A small contrastive audio-text model, trained from scratch.
Model: encoder depths [5, 5, 5], text encoder layers 8.
Training: muon at rate 0.015, batches of 512.
Rows from block 11 of the audio encoder of a small contrastive audio-text model, named by matrix and row number. Rows with one number belong to one neuron. Each number is 50 + 10 x the weight over its row's rms, rounded and kept within 0 to 99. All counts start at 0. After the name is the row's rms in percent of the matrix's.
Before each neuron's rows are labels from the 100 clips, of 14848, where the neuron reaches its highest value: "responds to" is what is common among them. Only what is clearly more common there than usual is listed. The data: chords played on synthesised instruments. In brackets: how many of the 100, against the usual share in percent.
# fc1: MLP up (encoder.blocks.11.mlp.fc1.weight, 768x192), inputs 0-191
# fc2: MLP down (encoder.blocks.11.mlp.fc2.weight, 192x768, transposed), outputs 0-191

responds to: square lead (81 vs 8.4)
fc1.574 120:37 34 48 57 60 52 46 54 43 24 59 29 66 32 42 53 60 61 55 37 58 55 61 57 45 65 55 58 49 42 53 45 48 56 60 41 55 52 49 51 31 50 43 33 36 50 51 25 62 67 41 61 36 61 42 46 50 51 46 55 60 45 62 56 60 57 50 58 55 39 55 44 65 53 66 55 54 50 56 55 52 60 45 44 64 54 42 33 54 33 52 37 42 36 61 44 45 44 54 42 40 44 57 51 44 53 55 49 57 54 39 64 44 57 50 43 63 46 44 32 36 52 56 58 37 36 52 34 44 66 45 53 45 52 48 54 37 47 61 44 59 42 42 66 46 45 55 48 86 55 53 64 69 60 60 40 64 57 43 67 57 33 61 51 30 52 38 32 59 43 43 53 50 43 51 53 62 61 54 44 50 67 59 49 60 66 47 56 70 44 44 40
fc2.574 116:51 68 34 37 59 51 41 60 59 58 68 49 48 40 43 67 52 63 65 51 55 49 65 50 47 48 62 38 46 45 44 63 52 54 52 51 54 52 43 58 53 56 41 49 32 44 47 56 42 42 53 39 51 41 53 68 40 45 34 56 36 66 56 46 51 27 48 45 52 55 57 50 53 41 54 52 49 50 39 51 61 68 37 56 49 49 65 42 51 28 29 65 40 45 39 43 61 77 60 24 38 45 58 65 41 47 64 49 67 42 55 54 48 33 46 40 67 52 41 34 54 33 50 51 41 47 65 46 49 37 44 54 58 55 69 51 40 44 51 46 29 37 57 51 47 59 56 49 40 47 29 53 54 60 49 44 47 47 46 57 52 70 51 45 49 60 51 59 44 37 69 56 46 60 35 56 50 59 57 54 57 49 59 66 71 33 48 34 54 34 60 68

responds to: square lead (51 vs 8.4); clarinet-like (42 vs 7.9)
fc1.636 156:59 53 60 49 37 38 49 50 53 49 58 45 69 60 39 51 51 57 49 49 56 55 47 33 45 55 54 50 65 50 35 42 55 23 30 51 35 63 52 42 54 39 38 51 58 68 53 55 44 66 49 43 59 48 40 60 50 60 41 43 78 56 25 53 48 49 55 59 61 71 51 47 56 56 43 47 65 48 43 60 40 61 67 37 63 38 58 57 68 38 39 42 45 47 47 48 71 47 49 45 64 31 57 36 31 53 52 63 58 34 45 35 45 42 48 38 57 61 49 48 46 60 66 71 43 54 43 61 35 66 51 50 37 51 57 45 57 57 53 48 44 46 39 39 46 61 58 47 62 48 38 48 30 45 60 43 46 39 52 56 41 53 40 47 60 44 55 28 66 52 39 72 38 49 40 36 44 48 31 53 51 41 37 61 51 53 59 51 54 48 51 61
fc2.636 158:63 54 54 57 53 55 56 53 81 58 46 36 64 58 58 51 52 67 57 56 48 61 44 44 41 56 38 52 49 46 41 47 57 31 62 29 46 62 43 32 62 46 57 61 58 38 56 48 56 43 51 69 66 60 43 55 46 41 45 40 31 48 57 50 19 47 58 64 68 71 47 40 36 67 42 41 40 52 38 45 49 47 44 48 28 49 62 52 54 63 41 37 43 39 42 45 45 53 39 58 56 45 51 56 46 50 76 47 43 60 38 35 42 56 49 39 48 68 63 41 57 51 66 46 59 44 41 48 47 57 54 47 50 62 70 59 62 55 56 56 38 62 52 49 43 62 52 49 63 52 30 63 57 47 43 59 57 49 52 56 44 57 52 52 40 32 47 55 48 35 41 61 58 59 45 38 35 57 42 38 54 35 70 39 53 62 43 39 59 63 53 46

responds to: vibraphone-like (69 vs 8.6); the note D# (63 vs 29.3); the note G# (63 vs 29.7); instrument: marimba-like (31 vs 8.4)
fc1.33 153:41 43 57 54 37 42 46 75 39 52 20 48 40 40 59 45 41 61 56 52 57 51 62 60 66 53 56 48 56 67 46 56 64 50 55 62 65 50 43 48 49 47 51 56 43 28 40 58 63 42 47 51 69 51 49 51 39 57 66 35 29 68 57 59 50 42 49 29 63 54 57 61 54 51 29 50 56 48 39 55 69 37 52 58 49 40 39 47 35 43 62 46 36 60 59 37 59 43 49 48 53 45 40 59 61 46 62 53 49 68 51 50 69 48 45 31 52 56 76 54 35 45 58 49 58 40 50 48 50 57 52 36 59 36 44 38 41 64 55 38 54 41 45 51 49 45 55 54 29 56 47 37 63 61 49 56 25 58 45 63 37 48 52 42 51 52 52 57 35 26 56 54 59 45 55 61 54 29 62 53 44 47 56 54 51 46 48 45 59 44 65 41
fc2.33 151:42 52 25 51 32 37 56 45 46 65 53 38 61 63 34 59 49 43 50 45 55 55 60 46 61 53 57 41 56 68 32 41 49 40 43 46 55 56 59 36 45 51 44 40 48 37 44 46 58 44 83 58 59 47 35 59 41 42 44 52 57 65 43 47 40 65 52 44 64 33 35 43 33 45 59 51 60 32 44 43 73 43 47 58 64 55 44 51 39 64 54 52 56 67 40 52 43 56 45 43 48 46 63 44 58 70 62 40 64 46 67 38 60 60 50 47 51 45 72 47 60 54 50 32 59 46 56 64 69 47 53 35 39 53 55 57 34 43 63 53 43 40 55 59 51 52 49 55 67 66 47 65 49 42 57 39 64 53 48 56 46 49 69 53 44 32 51 51 44 28 56 50 60 47 61 63 44 44 41 36 61 45 58 38 64 41 45 51 56 47 49 63

responds to: the note A (81 vs 30.1); the note D# (64 vs 29.3); vibraphone-like (60 vs 8.6); quality: diminished (32 vs 7.8)
fc1.694 101:51 49 46 50 48 51 45 50 51 50 41 24 50 52 36 45 56 53 38 61 35 51 52 48 55 63 28 53 68 53 69 39 57 31 41 40 42 69 48 47 40 64 58 62 39 39 63 55 52 34 25 57 45 60 58 38 54 49 58 22 47 66 63 63 49 59 47 48 41 62 60 64 46 68 27 58 27 49 62 36 43 43 42 39 54 47 62 39 50 54 64 51 47 35 59 40 54 41 42 57 41 46 53 50 58 43 52 51 63 61 50 42 62 56 47 60 54 42 54 62 58 56 42 48 68 67 54 46 56 52 48 61 55 58 56 45 45 43 40 45 68 41 49 48 47 38 37 54 44 56 60 55 66 51 34 43 53 39 52 60 44 49 54 37 53 43 53 57 57 56 36 52 29 48 53 48 38 63 79 57 42 45 40 49 32 46 57 30 57 37 55 54
fc2.694 095:56 49 55 55 53 54 38 67 58 39 45 51 54 34 64 52 30 58 45 47 35 65 56 42 58 48 45 54 35 49 61 46 49 40 33 60 35 60 70 71 38 46 59 33 43 43 50 46 43 27 55 21 53 57 48 43 55 50 47 49 49 49 45 54 47 56 62 48 76 42 52 53 33 56 37 49 59 40 79 47 40 42 56 60 46 56 48 53 46 65 50 51 68 56 38 60 47 69 57 60 39 66 49 56 61 63 38 50 59 54 52 22 55 48 48 60 50 48 44 33 57 33 43 36 40 44 39 58 55 60 50 45 58 41 59 53 40 56 58 50 63 39 48 55 59 59 59 47 43 56 46 48 48 45 49 57 69 37 51 44 43 60 84 45 42 46 57 46 53 37 55 45 55 49 53 48 70 48 32 52 44 48 39 52 49 34 55 41 41 50 37 59

responds to: vibraphone-like (64 vs 8.6); the note G (64 vs 30.5); marimba-like (29 vs 8.4)
fc1.91 093:45 35 54 61 39 52 54 65 52 64 45 55 59 57 42 32 61 53 50 49 47 53 48 62 47 44 51 43 71 74 67 41 42 39 65 69 42 41 66 65 60 48 53 41 53 55 36 60 67 36 43 52 53 65 50 55 50 49 53 55 51 36 43 55 61 39 42 40 61 68 66 32 71 47 42 55 48 51 65 42 52 60 63 58 57 33 51 39 55 60 47 68 32 57 51 51 61 36 59 50 43 29 42 47 41 37 46 49 61 43 53 53 43 53 52 52 62 45 56 33 49 35 51 49 46 39 49 57 46 65 56 55 32 43 42 45 63 47 43 48 34 48 29 34 38 52 44 59 54 51 50 58 54 24 42 58 52 53 50 39 49 61 47 45 44 53 45 34 31 51 62 55 38 57 41 31 65 51 50 56 34 63 51 61 59 44 62 65 43 62 49 37
fc2.91 088:51 48 45 59 56 51 64 47 56 54 47 56 34 35 58 39 65 46 46 42 62 49 40 52 38 59 46 58 54 56 63 25 64 43 61 50 63 49 57 77 49 68 45 62 37 54 74 68 57 55 47 48 41 48 49 46 57 58 56 44 56 52 52 42 51 46 60 37 31 50 38 34 47 47 45 46 44 50 68 52 39 37 61 36 48 48 66 49 47 55 55 55 35 35 71 62 44 59 40 51 44 30 46 56 39 48 63 60 54 32 41 55 38 48 48 40 48 54 58 42 50 48 36 53 68 67 26 44 48 57 30 71 56 47 48 43 40 55 38 61 43 45 64 63 55 45 46 45 64 47 53 47 54 45 40 59 35 65 41 47 70 39 54 47 42 48 40 44 51 47 55 58 54 54 37 50 37 40 61 49 39 38 51 61 33 66 50 63 60 36 34 65

responds to: vibraphone-like (49 vs 8.6); root: B (34 vs 8)
fc1.137 124:54 58 54 47 65 57 48 56 57 50 59 25 49 58 53 57 43 54 28 67 50 50 44 52 45 40 57 57 56 48 45 34 49 56 48 53 43 71 55 50 49 43 62 39 39 53 47 62 45 49 60 55 42 46 53 66 53 36 35 46 43 52 44 51 45 67 59 51 52 46 47 68 67 55 55 37 57 76 46 36 45 30 66 57 56 48 54 49 61 33 35 43 39 40 47 32 54 50 59 30 48 55 53 44 17 51 69 47 64 46 48 39 66 52 77 44 29 56 48 41 57 61 71 58 60 42 58 47 49 60 47 49 40 58 53 59 48 30 53 65 35 46 45 50 45 57 32 57 51 58 52 50 49 38 40 33 48 45 33 53 53 56 44 43 43 37 56 52 45 52 38 57 49 60 64 44 50 59 53 32 66 52 42 58 36 45 64 49 48 51 65 64
fc2.137 111:55 55 40 54 33 40 36 60 47 63 36 35 53 71 55 33 50 53 39 57 45 45 52 57 53 66 45 63 50 54 33 30 39 47 37 48 43 44 52 73 45 42 58 57 39 57 29 57 51 69 70 61 29 55 52 50 54 48 49 45 63 50 63 47 60 50 41 59 60 43 61 30 68 46 57 50 46 40 47 45 41 61 50 60 60 43 46 51 65 44 43 72 48 62 48 50 57 67 51 50 58 67 54 52 72 38 56 46 59 61 37 42 31 50 47 46 52 46 29 36 43 53 53 43 54 47 54 56 62 37 50 40 53 45 58 53 38 54 32 45 60 54 55 40 48 61 32 44 43 38 48 53 34 48 52 50 58 43 44 40 37 79 48 59 49 43 59 42 34 55 60 46 54 65 39 40 57 60 52 50 62 71 39 45 44 63 52 50 36 52 57 55

responds to: vibraphone-like (55 vs 8.6); marimba-like (45 vs 8.4)
fc1.520 137:53 49 59 49 44 68 57 50 55 44 34 58 39 34 60 30 41 50 46 49 48 44 56 68 47 62 53 43 38 43 44 56 52 56 60 47 64 48 47 49 34 46 49 52 50 57 41 47 44 33 57 59 33 62 56 58 67 45 38 54 53 54 56 62 47 63 63 45 68 51 67 54 45 36 58 29 40 18 53 57 50 63 38 37 35 68 55 48 62 43 57 63 69 51 58 46 33 53 42 64 46 48 49 48 52 62 47 45 52 54 49 45 45 59 53 46 33 22 43 41 50 65 42 62 49 47 45 41 53 42 40 50 48 52 40 49 48 57 49 51 49 87 34 57 52 39 37 51 57 52 45 51 54 42 48 59 59 65 41 68 61 50 51 37 59 56 51 45 49 48 58 37 60 51 40 47 49 74 42 41 68 53 62 57 43 58 40 54 75 55 40 59
fc2.520 146:57 55 40 51 45 51 61 37 60 37 34 55 46 57 62 63 43 40 47 54 56 53 46 47 51 60 60 58 45 57 42 57 63 44 47 53 53 35 60 50 36 33 60 48 53 35 61 46 39 57 75 41 64 38 49 55 52 64 33 44 46 42 47 42 43 47 57 51 43 65 26 42 42 41 59 57 42 32 51 55 47 53 45 57 52 29 55 42 53 46 65 58 57 64 50 56 32 33 58 56 58 53 63 64 57 50 46 55 61 36 60 64 57 49 71 44 62 58 69 70 60 60 37 39 44 32 46 53 49 27 53 57 42 70 56 55 64 49 42 47 37 40 64 63 29 61 51 46 42 42 51 52 47 40 45 50 69 56 54 47 54 52 54 52 65 38 45 55 44 33 61 34 62 55 62 58 41 45 46 50 49 39 63 26 58 45 57 49 35 58 37 43

responds to: vibraphone-like (46 vs 8.6)
fc1.627 043:45 56 36 58 56 69 53 47 40 44 53 60 61 51 58 37 45 47 50 49 34 48 50 65 70 65 45 33 51 27 54 46 48 28 53 31 45 50 48 43 61 43 34 62 43 24 57 60 59 53 46 51 36 45 48 35 57 39 58 69 47 56 47 48 62 52 43 43 54 44 41 65 39 55 61 41 60 53 50 57 49 42 35 44 57 72 38 41 36 64 58 70 49 59 47 47 39 52 63 58 57 56 58 57 68 41 49 37 40 40 57 59 55 39 55 63 56 62 39 55 48 51 38 42 56 66 36 44 43 47 54 70 41 40 60 41 58 48 50 47 44 56 56 36 48 39 71 46 34 28 65 46 52 59 50 60 55 24 45 49 41 54 49 42 67 49 41 73 56 54 30 51 43 47 43 59 62 41 56 42 52 50 36 52 49 47 58 60 44 44 59 40
fc2.627 043:67 53 53 51 36 62 40 40 62 42 48 49 51 47 34 42 64 67 48 71 52 59 42 61 54 40 54 44 35 60 50 54 46 48 39 48 55 52 40 61 65 47 47 57 37 48 59 42 37 56 62 59 77 44 49 33 58 69 45 46 39 63 56 45 30 38 45 44 46 78 43 46 59 60 57 58 39 51 44 60 47 43 63 69 31 59 72 38 41 49 44 60 60 47 43 51 48 49 64 41 38 66 48 53 54 44 49 60 45 55 50 50 46 51 61 38 53 56 47 49 50 35 50 41 54 51 60 44 68 40 44 45 49 57 54 56 55 36 34 58 36 45 74 67 55 51 54 54 60 47 39 67 69 44 58 41 50 40 46 59 44 53 56 30 73 25 49 59 44 48 34 39 47 47 50 46 51 65 54 56 58 41 50 38 42 49 29 43 38 48 59 60

responds to: the note A (94 vs 30.1); vibraphone-like (58 vs 8.6); marimba-like (41 vs 8.4)
fc1.114 099:47 59 52 42 45 60 38 47 54 45 45 56 69 46 58 54 62 38 49 37 33 65 64 40 54 56 24 50 45 55 32 40 72 56 65 57 39 39 36 44 44 61 38 35 53 61 59 51 43 57 59 57 65 55 49 59 59 44 21 49 51 52 48 44 53 60 61 42 67 63 45 51 28 48 54 70 61 46 43 38 56 38 69 54 45 58 47 45 42 49 47 50 58 44 44 50 38 65 50 43 66 41 46 41 62 52 60 33 53 41 57 54 44 39 57 43 45 43 68 61 44 42 62 48 56 52 60 63 47 60 50 33 41 37 57 52 60 37 43 51 24 62 52 58 37 58 47 44 56 39 45 54 57 36 28 51 47 78 54 46 56 30 63 53 71 60 43 60 55 36 52 49 40 40 54 55 42 52 36 55 52 49 51 57 50 60 52 41 42 50 37 44
fc2.114 088:69 34 55 65 46 37 51 48 60 47 55 59 47 49 39 54 53 43 52 45 49 42 51 28 28 50 61 45 51 59 64 46 55 49 66 52 51 68 63 65 58 57 36 68 45 32 66 50 45 38 47 50 41 58 66 50 60 45 56 32 48 44 56 41 71 46 57 52 42 54 40 43 53 43 57 47 59 61 47 59 54 61 42 37 51 54 48 44 65 55 57 46 55 34 67 38 70 45 56 59 41 57 68 51 65 51 58 48 50 51 48 49 52 50 52 74 65 40 38 63 27 50 45 52 49 42 43 55 36 47 52 37 67 37 60 36 60 43 28 44 58 59 72 52 39 57 57 29 35 43 49 52 50 53 52 47 56 52 58 42 36 52 54 31 60 48 56 43 50 42 39 57 39 40 49 54 64 47 56 56 44 64 56 36 53 42 45 21 48 50 70 55

responds to: the note A (92 vs 30.1); power chord (57 vs 8.3); root: A (51 vs 8.8)
fc1.200 142:38 45 49 50 52 70 52 57 52 58 39 39 57 42 43 57 47 55 63 54 52 56 73 59 58 40 42 39 43 56 65 48 51 54 44 51 45 60 54 57 49 72 69 49 49 47 42 42 46 43 42 48 47 58 57 54 65 51 48 46 37 55 57 43 47 43 55 51 56 49 36 46 52 72 38 61 46 55 56 46 61 55 32 59 39 61 62 42 52 52 59 62 45 73 45 69 57 61 37 54 24 58 53 47 52 59 55 53 60 32 54 56 27 52 53 50 67 51 40 55 44 56 49 58 41 32 49 59 48 55 54 33 56 54 27 38 63 73 45 42 37 59 43 56 51 54 34 48 46 48 28 49 50 52 58 45 40 37 37 37 40 49 58 50 49 55 29 47 51 41 24 33 42 48 58 65 24 61 51 63 59 43 51 67 45 50 49 49 37 73 49 58
fc2.200 134:51 49 42 49 52 39 43 39 51 57 42 42 67 67 49 37 50 47 60 50 46 51 66 34 52 43 55 47 49 54 40 55 47 52 60 53 55 38 62 48 48 45 56 53 44 35 42 61 37 24 46 47 54 51 46 69 52 56 53 50 63 67 38 53 44 33 41 54 54 31 45 63 23 57 52 30 53 65 52 58 42 32 52 44 56 36 74 45 48 48 59 29 50 59 41 33 54 60 64 44 40 43 33 44 50 51 38 45 61 50 43 43 49 39 43 57 64 49 48 52 65 61 40 59 53 49 41 36 61 57 39 46 43 46 67 57 51 53 51 61 66 42 60 64 52 58 62 36 45 59 58 33 36 32 60 45 55 51 63 71 63 34 62 44 55 59 39 60 54 44 51 37 50 47 49 58 43 53 47 27 59 68 39 57 43 56 77 43 40 42 52 45

responds to: square lead (81 vs 8.4); the note C (62 vs 29.5)
fc1.672 121:61 47 38 57 62 74 64 58 54 42 48 31 44 64 39 39 58 38 56 66 49 64 51 60 48 56 48 42 51 59 56 54 67 46 53 44 33 47 46 55 50 39 56 55 51 68 55 57 61 52 59 56 55 60 64 32 45 51 48 47 37 63 44 57 37 54 51 56 55 59 51 45 60 45 39 51 52 56 51 60 59 53 42 67 53 36 47 55 45 58 71 43 55 30 63 47 59 51 42 52 40 65 43 43 43 33 50 40 41 33 24 72 48 48 54 55 53 69 43 51 46 62 55 44 62 62 68 49 50 47 40 61 29 49 47 43 53 34 32 33 63 54 46 49 50 49 51 50 55 70 51 37 48 61 55 49 33 59 67 42 39 63 53 42 43 35 75 57 55 24 65 49 44 51 45 62 47 41 44 57 50 37 41 52 45 49 50 31 45 38 41 36
fc2.672 129:25 62 51 62 40 60 56 46 49 25 47 44 76 47 45 44 57 38 46 51 53 46 37 68 68 63 49 46 64 40 58 50 55 45 43 33 45 46 53 72 50 40 58 32 61 46 60 40 52 47 52 51 42 44 48 33 52 63 41 46 48 46 48 51 50 36 52 51 51 52 47 63 55 34 35 49 46 54 39 55 41 71 42 48 71 48 57 41 37 48 55 42 41 37 52 58 49 47 44 30 46 59 51 38 65 63 45 51 48 60 60 79 51 30 57 58 57 58 51 50 40 38 44 63 62 31 56 48 39 36 54 50 57 52 52 39 58 63 46 37 52 49 46 50 64 69 53 41 40 46 58 49 61 62 60 55 51 59 60 39 41 52 53 45 52 47 50 63 57 70 50 36 70 66 40 64 48 49 59 37 41 48 58 62 50 36 52 47 51 63 24 56

responds to: square lead (57 vs 8.4); clarinet-like (33 vs 7.9)
fc1.337 183:46 53 54 52 39 70 44 39 50 36 61 62 34 35 58 66 40 45 51 39 51 58 53 46 47 42 55 36 50 40 37 47 47 46 45 80 59 50 63 48 55 58 48 52 60 35 58 51 59 42 48 48 37 53 65 43 63 34 64 60 43 45 51 37 58 64 59 33 47 50 62 45 54 38 67 53 66 41 58 38 40 51 49 38 53 55 60 48 56 55 36 58 44 42 45 49 41 55 63 37 61 60 53 68 59 56 61 51 57 64 57 43 43 43 46 57 41 44 49 47 44 42 67 68 57 57 35 43 50 31 50 63 47 36 56 33 65 38 39 59 33 55 56 48 56 54 57 65 35 60 48 46 40 53 38 67 36 54 36 43 49 53 45 35 51 37 45 65 56 62 61 50 79 52 46 56 56 56 26 29 42 46 69 43 52 36 48 51 57 41 43 42
fc2.337 159:49 61 59 55 44 52 53 40 64 57 58 39 37 41 54 46 43 43 70 28 44 68 51 70 48 50 32 62 54 58 62 55 59 40 48 49 66 48 48 54 49 48 50 49 56 44 69 56 63 55 60 35 58 35 38 44 39 25 54 64 65 60 38 60 62 62 48 72 53 49 52 37 66 52 47 54 53 47 54 56 48 56 35 54 39 44 34 40 50 69 52 46 59 50 35 62 60 34 63 27 60 46 56 41 49 36 52 40 57 55 57 57 51 39 52 55 46 47 55 33 51 34 54 57 62 65 37 48 44 54 51 65 34 57 46 36 50 34 42 55 68 55 58 44 60 45 32 56 59 54 30 47 63 42 74 49 36 55 53 59 45 38 52 71 55 38 50 43 46 43 69 44 35 46 42 52 65 51 40 45 55 40 56 46 48 42 58 58 49 63 55 49

responds to: square lead (80 vs 8.4); the note A (62 vs 30.1)
fc1.648 133:47 33 50 46 31 39 39 36 58 45 61 38 43 46 62 62 48 61 43 44 55 49 44 56 37 59 59 69 37 57 55 56 41 34 53 42 52 47 44 65 56 53 47 56 46 54 72 59 53 43 56 53 50 54 55 34 44 50 34 53 50 48 53 59 26 42 43 52 35 49 33 47 43 68 69 40 53 68 47 70 64 63 61 50 58 67 60 42 37 41 44 44 39 33 37 59 35 42 47 52 64 61 46 48 37 59 53 24 56 54 45 41 65 45 58 50 59 52 57 59 49 57 33 35 54 51 67 46 47 60 63 22 42 50 60 44 66 44 49 48 59 50 54 48 54 47 53 48 60 51 53 44 60 43 42 50 55 40 51 50 53 51 35 56 52 54 58 41 53 56 49 71 52 37 43 35 60 70 59 34 52 41 63 26 61 42 39 44 59 35 57 42
fc2.648 154:45 54 52 45 46 54 57 55 47 54 59 40 50 38 45 63 58 49 40 66 45 67 51 39 63 50 39 42 40 50 56 68 46 59 52 49 54 70 47 47 43 64 48 50 75 48 49 46 31 47 50 41 70 54 52 65 49 57 54 42 40 32 47 59 55 51 65 55 62 56 50 40 60 36 36 30 42 69 49 69 51 38 71 49 50 34 59 58 59 56 56 52 40 41 63 23 54 57 53 51 42 21 42 42 66 26 53 38 41 38 35 59 39 69 41 45 60 59 57 47 61 51 66 38 51 52 47 41 39 34 40 49 59 49 45 45 59 53 52 33 47 36 62 59 68 46 45 49 35 54 54 58 41 58 44 47 34 42 33 41 55 48 60 56 62 54 42 49 60 49 46 59 56 54 40 50 54 49 62 63 60 66 60 50 63 56 42 41 59 50 51 36

responds to: the note A (99 vs 30.1); root: D (43 vs 8.3); square lead (33 vs 8.4)
fc1.511 047:62 56 55 64 50 39 49 56 43 47 69 71 54 54 50 45 37 33 39 68 66 50 34 56 38 54 56 47 51 44 43 48 38 38 50 48 61 59 38 42 55 43 49 46 38 44 64 43 39 47 61 58 56 45 53 54 47 59 38 59 33 56 60 66 45 65 27 64 48 56 57 27 17 37 45 52 33 36 48 54 48 64 50 47 77 46 52 59 31 39 43 55 51 48 52 41 44 28 50 46 58 43 54 53 54 60 54 29 44 51 48 53 66 29 47 43 43 59 44 47 47 43 58 42 50 57 55 55 44 59 40 46 50 51 61 61 60 41 54 47 53 56 48 50 39 40 66 44 61 50 64 48 57 44 40 61 64 52 67 58 55 64 57 62 54 50 43 63 41 44 60 50 42 54 36 41 59 46 42 51 32 30 55 62 56 46 55 59 41 32 71 50
fc2.511 045:58 49 50 66 37 47 54 53 59 50 50 45 58 41 54 36 49 58 71 45 62 64 70 39 34 58 52 49 33 36 44 54 46 49 57 44 48 58 45 52 62 64 64 42 35 42 28 43 33 50 35 43 50 59 64 42 47 66 37 41 44 58 48 49 49 72 55 41 40 49 57 49 50 57 44 51 53 59 46 62 53 60 36 56 44 44 54 41 48 66 53 39 65 49 45 43 49 64 36 37 48 33 41 56 67 49 36 46 70 67 61 44 58 57 52 62 52 60 48 66 35 62 53 66 57 39 39 50 48 59 50 58 47 51 41 69 30 52 55 77 47 39 64 56 42 58 48 58 46 40 64 30 48 42 41 56 49 57 50 47 45 55 56 22 66 62 54 48 38 39 43 37 32 46 53 53 37 51 43 50 58 58 44 46 43 63 53 40 51 39 70 55

responds to: square lead (100 vs 8.4)
fc1.335 129:50 53 45 53 53 64 51 45 51 45 57 41 47 26 56 48 39 80 44 40 43 61 53 67 65 60 63 63 53 43 59 44 45 51 58 57 54 49 50 37 50 46 32 68 46 52 62 54 51 73 57 50 58 43 56 65 46 65 46 39 44 40 69 56 44 31 59 45 45 57 55 41 50 52 72 55 64 55 59 53 56 53 36 42 54 51 57 40 33 36 48 52 39 56 51 52 60 42 53 59 35 59 21 55 47 59 62 40 53 52 42 59 45 46 40 49 46 51 60 47 67 33 25 54 59 42 68 49 33 63 47 46 36 54 59 32 37 41 55 54 46 61 58 62 52 42 63 43 50 41 42 52 56 37 75 59 60 63 30 46 44 37 36 55 48 61 52 46 46 40 60 51 65 61 46 34 52 64 53 49 59 44 57 43 59 59 37 41 53 43 53 40
fc2.335 144:71 50 59 26 43 57 67 52 52 44 50 44 51 68 55 33 55 53 41 58 49 59 49 36 40 71 61 39 42 61 62 45 53 59 44 31 45 44 45 69 45 48 41 48 46 51 55 74 40 58 57 46 76 45 57 60 72 59 40 49 47 55 28 50 41 59 43 44 64 44 42 39 40 38 38 52 49 49 54 49 48 49 62 38 63 42 54 39 56 59 44 38 63 36 58 47 45 48 56 61 55 40 51 45 43 48 41 56 40 42 49 50 44 59 31 55 48 41 51 38 52 59 58 45 57 34 54 63 51 40 71 52 51 59 49 47 54 60 48 64 68 31 37 59 60 57 54 42 40 62 62 63 41 62 57 40 55 45 45 27 46 42 50 49 40 58 37 36 52 43 47 54 49 67 50 38 53 44 57 47 40 33 31 48 40 60 59 49 67 61 77 49

responds to: vibraphone-like (81 vs 8.6); power chord (47 vs 8.3)
fc1.429 081:63 58 61 60 58 52 44 59 54 48 42 45 59 55 64 53 57 51 52 75 42 45 47 61 67 49 46 46 62 87 47 47 54 30 22 52 40 54 54 40 57 50 55 53 36 49 47 46 56 40 47 62 51 56 60 45 47 46 49 64 52 38 60 58 61 48 49 32 53 34 36 43 28 43 52 51 38 46 35 25 36 48 34 41 59 39 63 55 50 59 47 48 25 59 67 46 57 49 50 35 59 38 52 49 60 57 55 61 46 40 37 66 58 49 31 49 59 60 66 54 51 51 38 68 62 55 72 53 54 51 67 51 45 56 44 54 48 48 50 42 59 37 51 51 48 50 50 60 45 39 65 47 41 47 55 46 58 65 53 50 57 42 45 43 44 45 41 51 64 42 44 52 42 48 66 51 53 47 40 47 48 48 58 57 32 56 67 67 33 48 29 38
fc2.429 079:44 46 64 29 43 59 51 66 45 42 28 49 41 67 40 42 40 58 50 40 46 67 59 41 57 37 52 39 47 60 54 43 56 58 46 51 55 58 56 70 45 51 63 42 31 42 55 51 47 51 53 35 45 28 55 62 52 29 53 64 41 52 49 59 43 44 48 44 42 60 54 45 53 49 45 64 50 44 53 51 48 51 62 48 58 40 46 35 47 47 49 64 28 43 60 46 34 55 34 45 36 46 53 42 56 45 48 60 59 37 49 63 44 43 44 54 58 52 72 56 50 66 35 44 61 50 23 46 49 64 40 77 52 52 60 46 34 60 54 42 64 52 65 44 48 59 51 50 56 39 45 38 39 38 60 57 47 49 40 69 34 37 58 50 34 41 35 54 35 61 57 44 55 45 41 55 47 23 57 39 43 42 34 50 33 49 62 47 57 58 60 66

responds to: square lead (69 vs 8.4); playing: arpeggio up (51 vs 25.1)
fc1.60 118:70 62 66 42 66 49 54 52 45 53 42 63 63 50 60 58 29 51 34 34 57 45 47 62 53 58 47 36 52 39 48 51 36 50 47 51 52 44 56 56 50 43 59 55 63 35 52 39 55 46 53 45 46 55 50 48 30 54 64 53 53 52 23 50 46 46 42 31 47 49 45 47 40 79 43 52 43 35 47 55 46 46 27 50 28 54 56 39 77 42 44 53 59 63 48 49 46 49 50 41 50 51 42 48 53 40 47 39 36 74 58 35 41 53 59 57 43 42 59 50 49 44 74 39 50 50 32 51 45 63 35 77 57 39 49 52 31 39 52 56 64 45 50 50 59 43 72 55 53 51 58 41 41 48 31 61 42 65 57 46 58 51 43 57 52 33 63 45 47 59 39 52 49 61 45 58 49 38 58 49 66 55 53 67 34 59 41 49 55 58 63 50
fc2.60 126:52 53 62 52 50 48 67 36 44 53 45 55 40 45 32 63 47 55 32 43 35 47 33 62 63 45 34 51 55 59 43 58 40 56 69 48 48 55 55 58 49 66 46 45 46 64 60 53 47 60 46 43 50 45 44 62 40 55 52 51 68 41 54 46 47 56 57 57 56 42 58 50 45 35 24 30 39 56 47 70 27 32 45 39 50 46 49 49 26 59 42 51 62 27 60 26 56 49 62 26 38 40 51 55 46 54 54 36 53 54 44 54 59 50 44 61 34 52 53 54 37 56 71 64 63 47 43 49 35 61 54 63 57 46 53 54 57 50 67 28 47 40 65 56 43 58 56 57 48 44 49 33 69 64 57 52 40 50 50 47 53 31 55 58 58 57 59 58 63 51 46 54 52 53 64 39 63 43 40 52 62 59 47 50 55 64 55 32 47 42 55 54